{"model": "image classifier", "dataset": "simulated grey scan slices of phantoms with and without marks", "train_examples": 61250, "image_size": 24, "crop_scale_min": 0.8, "horizontal_flip": false, "targets": ["part", "finding", "side"], "num_classes": [4, 6, 2], "arch": "resnet_bottleneck", "norm": "batchnorm", "activation": "relu", "channel_attention": "se", "depths": [3, 3, 3], "kernel_size": 3, "stem": "deep", "avg_pool_shortcut": false, "dropout": 0.1, "widths": [192, 384, 768], "mixing": "mixup", "label_smoothing": 0.2, "loss": "cross_entropy", "head_dropout": 0.1, "init": "torch_default", "residual_init": "zero_last", "optimizer": "normuon", "muon_scale": "match_rms_adamw", "lr": 0.0036, "momentum": 0.98, "nesterov": true, "orthogonalizer": "newton_schulz_5", "adamw_lr_other_params": 0.0024, "ema_decay": 0.995, "magnitude_pruning": 0.3, "steps": 7700, "batch_size": 64, "epochs": 8.0, "lr_schedule": "wsd", "decay_fraction": 0.2, "final_lr_fraction": 0.1, "warmup_steps": 1540, "weight_decay": 0.1, "adamw_weight_decay_other_params": 0.05}
Rows from block 5 of a small image classifier, named by matrix and row number. Rows with one number belong to one channel. Each number is 500 + 40 x the weight over its row's rms, rounded and kept within 0 to 999. All counts start at 0. Numbers have three digits each. After the name is the row's rms in percent of the matrix's.
Before each channel's rows are labels from the 100 images, of 14976, where the channel reaches its highest value: "strongest on" is what is common among them. Only what is clearly more common there than usual is listed. The data: simulated grey scan slices of phantoms with and without marks. In brackets: how many of the 100.
# convs1: 3x3 conv (model.blocks.5.convs.1.weight, 96x96x3x3, each kernel summed), inputs 0-95
# convs2: expand pointwise conv (model.blocks.5.convs.2.weight, 384x96x1x1, transposed), outputs 0-95

strongest on: chest (100)
convs1.53 090:522461458477473529473416456570505508554380608484495504444517462552504466551531499470445442523416506502539489565525441506499554529551507532501513487581495455542476486538528565484456561500512483520506472471489516506555496527465497460487538499496486445543499483468537575484483533539438546536
convs2.53 104:500507500458504500484560407500505560500443444439470550500494538516501534440500522485577457503504527488431429478487500459481526473477438502506500552436500500515547480466531528500437548592500408500500509503436518500500598500517520496471515439546499552438525482500500500468463500457436489500

strongest on: side: right half (100); chest (98); several spots (63); finding: ring (36)
convs1.70 095:520498584517572495473477559499487538433543546511517483446524519570501470492542562482560481450466514491518491521546550455479426514370534437486496520397485520459450496492440477562514499526500504561493446444477556545449454467525492485496553500517461483513497532497551460485511492557468537453
convs2.70 100:515454500500567521513448530500586491500503513500437500599459450500523583620500483517528500469485500511426500500481490455446555500500522500500500500421539513592500545525508500500500622500433473484486477513489530444503482387516500492500500450492500500538577526546452509500495536500500487562

strongest on: chest (100)
convs1.77 088:502490555488527535575491507536508484432495473432498549471473490542523392471534476488520424553442482468537494497439476521500533498497503553493406552482475526498510458486495483543434500459554459507539493452488531580404435515460472600522441537490503481504508489455501499437479481521437552467
convs2.77 097:500500513460500500500500500490505431617563500528458487454481513459495500461497515498554550417500566495479522500469494480417553500488416606526510500541478422546500469420520500468500478500526500503500500500500509498552538500488510541500539504500500457551552500500503549500628500469513500536

strongest on: ring (62)
convs1.72 088:464541565509560492543494491439506437539573391481553438474494452514498513469474484538468480455478487494468456494511527500462487533558477458485517535541468500475474481458516530439504506409459546502454491521555447518438514505493484497477483486440469597541498523632447531533505513558496483444
convs2.72 096:494500426500500561469542505500499500509500514500455500500500423501508517467491500500482536500593490500506423443535500503591500500500500500487500533500500500586530470478485549567500480462480446556533500500526500500500489500535500543481531540450448512445500500530500527495513558431462560500

strongest on: ring (72); limb (50)
convs1.8 095:548508422522564477469504540467519518602463459498541496510530454532506488553476481431590491498490542426445506526494455525495507580551447516482475452512487464572492543531432492476459495509593522541514507520482532516547449515468527531538553478525496628565513501485458538478517479477478524518
convs2.8 111:540494386500392434512545483565500500457495548500539500454522497611500481459516526488500427500537555485498513525532498500522500500493500498517520439504394500590484500500528522482456444500500533456500423536521500405523527500514531431500466496495511487500556618500367500494500490512507589535

strongest on: side: right half (67); bright spot (63); limb (55)
convs1.58 099:488525440497576528547436449503524449503548502487529542469471466532508492522493531510449539454541447515500471521552463487474476522460515474510439452523641519521445401450494500475475517475562600488490522490455545513516477516585476470530523505449465489484472554548489508449457531426530527460
convs2.58 101:523535457538487482500525471539570500547489500500500533531514480500500512500535526492500500508500563500558518455469500509500500500569500459438539500500412558562539455577500476500538532474500491500500500448497500567500500500508512522522505569449554554556540533500485508434478395522500491493

strongest on: chest (100)
convs1.15 080:503484517526552529461567547505559485387558544456495504514516546539538518492541441533560561450489558520536496541494494454501533468452562494542520511537493568565586544540550481536505589538506465563447536490446561501485499477490507452504534455550500504465538497531586526544490490458486503494
convs2.15 099:489500469500533474500500504413500500571501448498492443445500464500500461474454500544468500455572559500503500496489500454515536492500476500486472452510435516453542500473446478470588500500500501468505468500568482500506510556591500510541522500549461501500500486500441461471536463447513492500

strongest on: chest (85); side: right half (82); ring (60)
convs1.28 099:520487472467545537462547519487495536455525566518492499480498535544472561443518588427575538460530491532506492513418559523501540447498542439501567506563542547554519521468482612545507444494449482489482515489495450501503468511550465455431517501474522554501449475563480517540568455494556531529
convs2.28 107:500500489460467541500500417513531559560484500461500509455418487490480500500480500558531543472550443575440500481471528500592460491559530500500500500516500545516532500484443515548500489500500479460478476454500502616427465459456561500511500500548500459500500427500489500455552452459509500473

strongest on: bright spot (77); side: right half (70)
convs1.61 093:506512586471527484481488419497453493483541462502539529436553541505508518530499525543433571490551461479447534423557454517478463491530536570472561457481369473445484513464567415502466506526528514497471477459529497519494529476517566510413512499464556511453470523531492540506460483497539459508
convs2.61 092:500518494500502504474496500500500500484543578497472500561469524459500500500500500477561500500500558500500399485558434500500455500416536500500495523520500500527379500466539436451517500495500537500495484495377513494500476542544525366487500500398587500465501500473500342500500489500500530500

strongest on: side: right half (72)
convs1.11 103:453489503521493438517450460526452499470543529492494448502518508458468465495546545505388502530481497513497560442522534534466535493553561540472504455510575528469503556469485560528496466542589546462430478463476493535503442487507562509517554498532644499494555546501552548561487506529507500523
convs2.11 101:500500500417493477500500500464438580500578500510500579529500500555469500500577544458500500500532500500478458500432569500556580500529514455488502533458470614500539500488510500512500529500500500509500500544568564500500500516593447507488463465552500430500467442500528479500504523500500433456

strongest on: side: right half (95); chest (83); ring (46)
convs1.25 080:507460468523419528462499612508421447452445615462495534490493534522496517451492525503482476529472541492494441566482458515455576518528584474525513484530443510519419509561500442499552508523441510507534519537485507453466502503493538504449474525448507572522502518472462486520540555527543531436
convs2.25 103:500518460438578438522419522500500500481500430526500531530584438500477507511419500387488577457500503562479529508535463445589496529508573443467466477500500495500536474447500500500500444500539448500459547500469498500519551475525500497510529500497489500553500462512500500500397500450518501422

strongest on: side: left half (97); chest (54); ring (39)
convs1.24 097:547420522464532494512486508518550518473503513449556481489497542458514481494477521606416538562517500515518533565518539490490491559478489502459533474500399451533500487463512442600402480514473531502576496562494543497516512470518519489494465487524446529554437503521514498514518535608492557448
convs2.24 105:500502500491450481357507500500500500501497451511500605447500526463500530550494500500492500500500512500500545500550500564500501485500500551510481500500439453500500500455500500500578500490491500538463472500537459434480521477500551490500526499500401554367500540500500481427492502539424500500

strongest on: bright spot (100)
convs1.19 121:499525493499441492452513453484464498421548439486485563466388492506507424467516495465486513461541523492496520526515338455511472478494535481568496508516488517500516535506491561574543495472502446497533563448468516487435491524516515484503510481521412505475435470560554502430484511523533522450
convs2.19 095:487501488507562445500460471500500490500560500448440446473500532421483481567500503486486509518510500585500494500470500518545467525545500500459561500500507473435450403500500522511500532481500514500500500500500573551491532459529478486500547449500449483523536463562478450500518567486382500443

strongest on: ring (99)
convs1.44 101:539490542507466435487590539521494535486607568540513511511506473506500521467435514557549557457496526518488466525556513490553458504479521418481458515509554506557498505485518442490477487489503484509470531513522431496503502511458468531480486476415476482431483504601522490642570482515514475452
convs2.44 096:450500533518570500543500500535449506500509489500468500543500410477559498500500525455500500528508463485465400500569545496500500534548575565561490465500467451500540500482500500472539511466498527500500527500531477574478461491482500500429454407491484521383452442545500518554518453500398500510

strongest on: chest (100); side: left half (72); ring (36)
convs1.65 101:509437524439497535501567533431443458489468551470498496525496520572505448495513491510526415435534549478503506479439458489497461538433492426491473483517471472517471523538448498478486533574502388557452465474463500503461466517496463532510548487480420571530472478453517438575462532490467498564
convs2.65 102:526595481500494469579550500517500474497539503559489527500500477538542462463452395520500505518446500505500545443478500500625460475482471623500500500500500500500500500443524518500500501544529584514519495506510511500544500552500500500561500603493574500500468500525478391402570481470500541500

strongest on: ring (100)
convs1.27 107:520483409484548492488424426532471475432466527496494493487432438500511472524506537457524515535441464475473571563484487516462467464505458499478490504460477522517474510461454461473474462482638440486490565491482542478478503529419493450520485501559462585551475526477489551473438498487484503418
convs2.27 105:474497472554454447541513508382530500457500574420502490500533440500532500414635493500486500446486522560487500543500512473500498486501589500500422511500438500509406496500495459500541519500611500460460500446557515500509524533552581500488529419500458500500499500491524447523449465555500500500

strongest on: chest (98); side: right half (77)
convs1.85 090:480470551448455553435527498431500476472492447515493518508500477553507487569484490553452531544456427521456479526535520504559494436453522414524551481490523476500542501475515491494534503421481547516590458419543502461420510458513522484545523479474553455489524476511467470543599464548560504440
convs2.85 091:500558500366450579460526475605574500518500526512388538500500466500554500490500500514500454500522500472492500543533500500539500500500535500447500500539526500497500453500500500500472530511496444406500597472507462486500478482453499530548484508518435545495554399489500441482449446500517493516

strongest on: ring (100)
convs1.69 115:495485453480546490510381516491503522500426524485498485492430475472491560533545516477612464559450516478490513496453490504470537467504489528472534531486522486518467528476530504479446479560498559515600456576479511635479455505498494440464522517501519549535478517541495534601525487478441497511
convs2.69 096:500528500500521503495447500521527449535467500447507476510549406500433595530548500511500500499500515526581483554500500479433439501505488500580460500483525500454455508424433500552515570500500489545500464519546500500535500540612461539442466500502500500408549500500456451493507489500566500500

strongest on: ring (100)
convs1.84 094:501489448447464531504476562491473567506482541505460498568414551518492481585473513467499469508477519590562469477465407494503527416460444509540470471466472514513524468471624517556507524585508509555475469518508579501446472463486527514460510463464470448512485539495508460451524521473461516500
convs2.84 098:525465500500462500585496565448500570500512500570465510500511572472444511500500500505500594447500479565500500500504500484489413500500570500408573500617520500500500424514472456500490500503463464544454535537500500541500565500477500500522499597500513485504500500500395500505511544449521428500

strongest on: ring (100); head (55)
convs1.62 079:493522528480494496545460575477486535517536508527501515501459492480524552402468443482443513434510596588491501501508524473505500514478506474505510502475613491590487501495627512519517524525436482541541527444534501533531476497532481424464548527467437481454518515553477461509482532437436538497
convs2.62 099:500484557492500595419507508482461500605500519500495548500494460417543567470500423540473482500472515520453500544507497588500426478417473538484497540445519466503500485500500594515549462500481500497500498468498494500478500525448500578488518529500500487542424466466500500500494500580618572446

strongest on: ring (100)
convs1.55 098:473536455480490473526409425541522538546480506519590544519435559481511459530532491424513512557463512529532519499525495465488487497429533456599555521506390591517474484482485527569473484496516462487501497496524455501469509516504482493528496512501496577526522475491453522451515525589454528409
convs2.55 102:545430518487500500490500492480515500589459496531500496500437485531547556499500499566425469500527487451523495500500437500500534552500519422493436500441489613500553500566463538518500511413500445474500410433485500551500408478522518556480500492461483474500536460522491426512500509503500473544

strongest on: ring (100)
convs1.82 091:512512597492530497465493485486495547503559425508489444453518487468494561521481487552483476515492456522493494551530445508528468511463494428544547464416476481588454519448601482447490495502483492489517465500492450453477528531497459513479497498492437473480542544586532506507570405532391466508
convs2.82 102:500546550500500500511518527480567482525478500536545455480464473484482527538483500542500546524517485488441460498550500500500488541480531506500471412488500557508456500564500500469433501473524457534500456500579500542544492509500533422500457500536500500500500456585510553500481502500522460545

strongest on: chest (82); side: left half (67)
convs1.52 094:492468529508546521479474473494545515446406511542487501435480497550507461517511476458462452532484489484530475486368495547522487513477436477455455460470548457512480476541471441512471552420511415479424491509426466517525478477563432466458501478474408504512488526467440491466486549493472426501
convs2.52 089:500501585483472525500500563500466415515453500461500500500450519500506517485495500508446500500500500500551500523446445534423491549573500582573571500612437467500500500500511528551502466540476500593500466430562500554523471500500465461533500435539509500500576503477500515474544497505500583514

strongest on: ring (84)
convs1.50 105:569543469492491483493490497457472523510430485489519473544448459512527468493514486453487485551480463518535552504479540497577455458480456520541540565489451480547481551484510549453586496526510459555571522535586524504476577578547515497562475476527423530490492467519454623476516526548460534491
convs2.50 096:500494500500498555509545398500496406544534445537500500500538500553361500500534376500500518485500524490585500500507500494500500451500584504540500455502500500551509500500544500466479486500515500500500500559500500500604571492500520500487500402500628500479496541500477469500525500500500537458

strongest on: side: left half (88); several spots (62); chest (55)
convs1.4 143:521512516507516468489518518474500534498482469541478506496485560467500579457510540471529506486492487529492500505528503455512556507502503471562517506532499533476500521527486488501589483542434495448413548482514495508441463546471583466493439557590523687444480504470512524494470457406492515471
convs2.4 113:473500500500510550398500500485525602593500474531453503486505500450500479519467500500500465452500500483518500504605526500500500500497468500560544519408473548530522500500389554453529500436528471488433474500465546516500465458488503433508515500503503500444521500500521577542530508509577500487

strongest on: ring (90); side: right half (76)
convs1.90 136:509550485532448467463479464519536531576514558513505495492459528493498492462505438535463493530445490487524449468457452503586499455513536449472532550462476536510461445490497469505502475519467502491469463532603495437517504530559443433453468578451482376427506446456503530512526509591483514481
convs2.90 097:533388500446522500430500440437516500463522443536500518477452466624500500500523514500481361590500437395500548537500523500458500500474536502472500500478491500576500500500500550674482526393500500500476469500538566500500500553442426500591434567509424500496469481500441428483500500480500505598

strongest on: chest (79)
convs1.9 102:542535513449466518465592474513548514491450514467525523494461507491505506502500490514531486582578468535548480541536614501530530480619570458512536460559457511539509584531485517544527524440523518529496418503550502434511532535541558547497517544542475535507507473490499549547559501520477519545
convs2.9 103:577500500463463488477466459404473521500483445490547416468429447500539500550504509500533540502530436546498523441470498471569500572489500448475488517500575483454537500500500526503500434500500485577466500500527500486555460497500546504475421491445419424500508534500482551471513512394500500500

strongest on: side: right half (87); limb (73); dark spot (72)
convs1.13 103:493493478514479503531584436539538504542442451510454503478468501503497521497471504524518434545451491502544554463493379511432614515499513553483537478524497562511437486464492485493512461533575523444497550513436511500570498519535470560491499497555552497510539490487464492533435578474596496492
convs2.13 097:500550416490533533398488441509484419459455500407500587454502505502500500434500571482579418505495470536543465500500510500534488531500486512500538510500473501539496446629548500457530456428543500500500533465500500549543500500499544500604500500500558500500531544500544564500391467500500558500

strongest on: chest (54); ring (36)
convs1.39 084:520484537478480463423515541483419464542489564430453485433462546504497515494505480505537466532471462543487521513512443497476497489517601519479581449532477462452485453466549525499563495484520564522423499561495477511507521490503487476475538461452574553451477505481571477512464460374528530542
convs2.39 097:500500500500419446479439500500500500490500422500500608532500466500500479500533465516500500520541500521500380450540500496518500451480500500556500496480500520500653541560501559472500500499503582523534453449562500500543500500500552500533584500500485477457533525500453464549435500538570500486

strongest on: chest (65); ring (46)
convs1.23 103:472472477537498507461485507545636517534460528508568514516426531523506442479497534438477519493466585452449521549490519512481473545581539504477563524510484482539449485523468502566519476513490446468534514547460470493526485498512485481512476539558424507570423499469479616492480503508468563453
convs2.23 113:500512503518503403466500500500500480530461346524462500500528416502443481507629500494521357468500489477449503500563500501471517510526445530603500552500383500500541543458500500500452546576546497500549472570420500519563543448525499480485508569480500488500500500501412477520485447542500500386

strongest on: bright spot (93)
convs1.94 087:504506466519517554546484509569452494481524519421463519473418493500506508541520510562511553549491509503462624554559471483414454408450484470533460555449411490552500526511476508490446501494465490511507480526408563513541523477497536527471477465577502491486471511531515520490502545446449534466
convs2.94 096:439448542370471514506517568500481433500500500546409547500486500551476465500474500464477500547481527577527500481565476482500459531500496483442548490393502511487485489443535512382565500500520482510580500502500500500453527500500521500500614521500465500500564497500500545508447500494459565424

strongest on: chest (100); side: left half (74)
convs1.59 106:467483460521570495437490449526499536599456454535546494503496504496487472546530532433447454476538512475576531430563477494527431456475464506511567503473454515460545514476506531496493504535524429565483451495505514468539504469517423530482509501501440486485584514445498448379484488490432488539
convs2.59 094:493500533491455546500427537500451500502462500433596500524500479500500460421555450428500521500426433510474498500527500489539493561490550500475500410526500480462488499570444483593529446500517500500522440468524436499500500482401408529500552468500520537500500453500424513564500557520543412500

strongest on: side: left half (96); limb (91); dark spot (42)
convs1.73 095:493548523517504484461457426529495565521487544549498537556562532473492470459521482542487471507422510520548536445463476488545399410425483480523581505513535498504482481485541446462503495485514566504422450454560555532542505516528529526500457477481469524559546543492577532486441499514550471436
convs2.73 102:465554500485456496457500481500500538448500480500500416416500540533589500509487442517468498495446411422535508500470500500500547500491500541524446458500580527500451539449406511582400517500485500518472500490500511500603500457500500500502463500500500511500473521500442500454500526510532500500

strongest on: chest (86)
convs1.71 096:505500410446473494486434475574528489516468473477489537521389495529500520490524492408460469553524529539578498530405521484527519534581515542503486501470516494482443489512526476503464504533503429525482461431507584532486520505511513527510495489504393480517582464413456517489459537485459474494
convs2.71 098:506500476543500476592499546500522437535449508534634533500500500561519500448477423500551559481450633469512517477522472500500521500494434455574500517500500500448500500413500498456521568575500527500453497522466551513494435561543500467467500539500593465522500500500500507526474500427529463484

strongest on: chest (100)
convs1.36 112:463482459530480539545566476471510494490611450449514538513443483553515518549536514528554544500507520491498483500492398494450471504466594478561526598523548526542569507476486535506474500567551531537478585505535554478490476535451444496473561477537501519559478497537525515527514534468573535501
convs2.36 102:519421500500434514410421447500465488500417467504476543500513496527500422483500499500525519500500536525468500473515500500529533513525440416419500531509460506434469475500461500454514358550528500453487500512500531528551468541498489506500500484570512527536500551472500461500572490500508470487

strongest on: side: left half (90); ring (83)
convs1.46 107:562497540492499546512550514469452477395548468504480559505490514498512535489443526500593496503513523513533541493475483480514587503508522498505453499522563517528515508469478500433495467503475499493519437595493510515452502487461532404534475511460515668498474482442482575504519448463505509448
convs2.46 100:489491500483500500540522428500503500453554603527500500574500491500622528525498387500519500445500525509544522500504500526500500500479500500554500432484500558509500484475551528431451500490526531500500500526510556500500500514491500547443463437500496439456387471539455550500507554500552488378

strongest on: chest (100)
convs1.40 101:480503453462475531456441488551570472555434495488530472494501546505486464545452514484552493487534572473549419520453535501461477493557509598473487498461424483452500502521529488641554506467534523487509430468495544495522498457466446496504507501544504469499491485458490494429473588479436452526
convs2.40 117:500498509500394541500647532421500510505487529488446549500475445406453552511500500516500541500607452407481526488480488528500482506412386488500500515456535515498500485488512500500525449483500500499529500500578500432499500490500500554524545406500500541530485554511541550577491556500473498500

strongest on: chest (100)
convs1.26 101:473544437493512577467544464470491480432534541486491541507430486580506557441445496497538525530477528513456494462478383506539487536536509467553495532518575512554527535516457527532532559469508480513467590563539522501433453567504471476458524498574508578469444468489497542505509492473536521480
convs2.26 109:494500442445511403503568500535500503539500535539519433500539465545494500438513528496513500471551507511455487452500500481476531504544500514545537500500525501393465500448503500576500522574500500415500500391500500512500485510397517500494568499414472486442500494500546500482543433500500576430

strongest on: chest (100)
convs1.17 091:535526483499578513518522492473541507485564456522502510472510542548517515535557555447484411508541482465395563448554488568516541449561489505496547490454496532564509522488476466527499529498620517530494570528535508510434515532534482499413505488505445500524426517516520471438457452481555490523
convs2.17 104:500537419583537500500500434529467565475495388606466536496520481500465500478571498500536516500500500478510548485448475500437484478500408500475561500500482523523518543500477451485589479493552494546500534500431521573500526514498500570500537508538472500500512500398500536418528500483500500507

strongest on: chest (79); several spots (75)
convs1.88 094:476486566489531497461570553498540497407480548525513466463523455554497478589525509473479444481526595485498452501482578512451481393479516530532565488466515517436484528514512479597489515520526442508509410464540506499576541466540466469482551533526482461494426535527482480489513506476477495533
convs2.88 107:495555500465672521522500484490474529505456499527501530500544500500493500524500546434471427561598542494443500503518536525508537511500411490500500563561450500426521500475530504493469518500500453500464474500552500552506573468500492517504500525483557500536500416530535524589511444527500500500

strongest on: ring (100)
convs1.89 096:496480511475573478448458473495455503451527496503493525472603498478504471523527466556531529539468482525547480465499487535486521482501545458496566493467603498495491479445484566492495469482466557485576510460571499529563543474515389482475510498457509535505473484576477444605598444482470506501
convs2.89 086:504505500500500500478500497500567532522407500476496467459494476500500535500390581454441479475479500500449504599538521592511481553500500478550500500500544500557500419482535533524500585465500533431496500499485459500472500500478500500500409500498500500490458461500452506566500500564530500418

strongest on: chest (100); side: right half (94); bright spot (58)
convs1.75 113:486544547550619456506520571518531464509534505533552538482529501481503512526482516575455549442519448504501434443498492523545512598539504460408407544509527481503503479464526501486493514493413480510434547477462502492484479505533543501459537520480494438485480507580469489586537519499505437536
convs2.75 099:464500549514504578570409423502491470497500565500540508500563517500578522500535474471462500524500500544439500573471500523430452500500500484505500416418504439500497559502571449541479487456501510511522531529444510500500471462500480558461447551545559500480448469499519484533500500517521500588

strongest on: bright spot (100); head (62)
convs1.5 113:484505479470462493453563427524494501492526452534554466474407562516494462517531469505521541506482567569506554446513480495490454512522537461489546508519545513489469486435582521544570460615517375503437548495499536482466459510482508460465574504526447510521482540473486558493535523522496467475
convs2.5 091:512547425532537565474543439475500500442520473500500500492525500400500457521465464588475500436500500501500487497500500523500446500546499498500469500502520454542529588500500500496462542500500479500437562500507577461525533500537435577500411475511518523476510532516539475500500528500541502514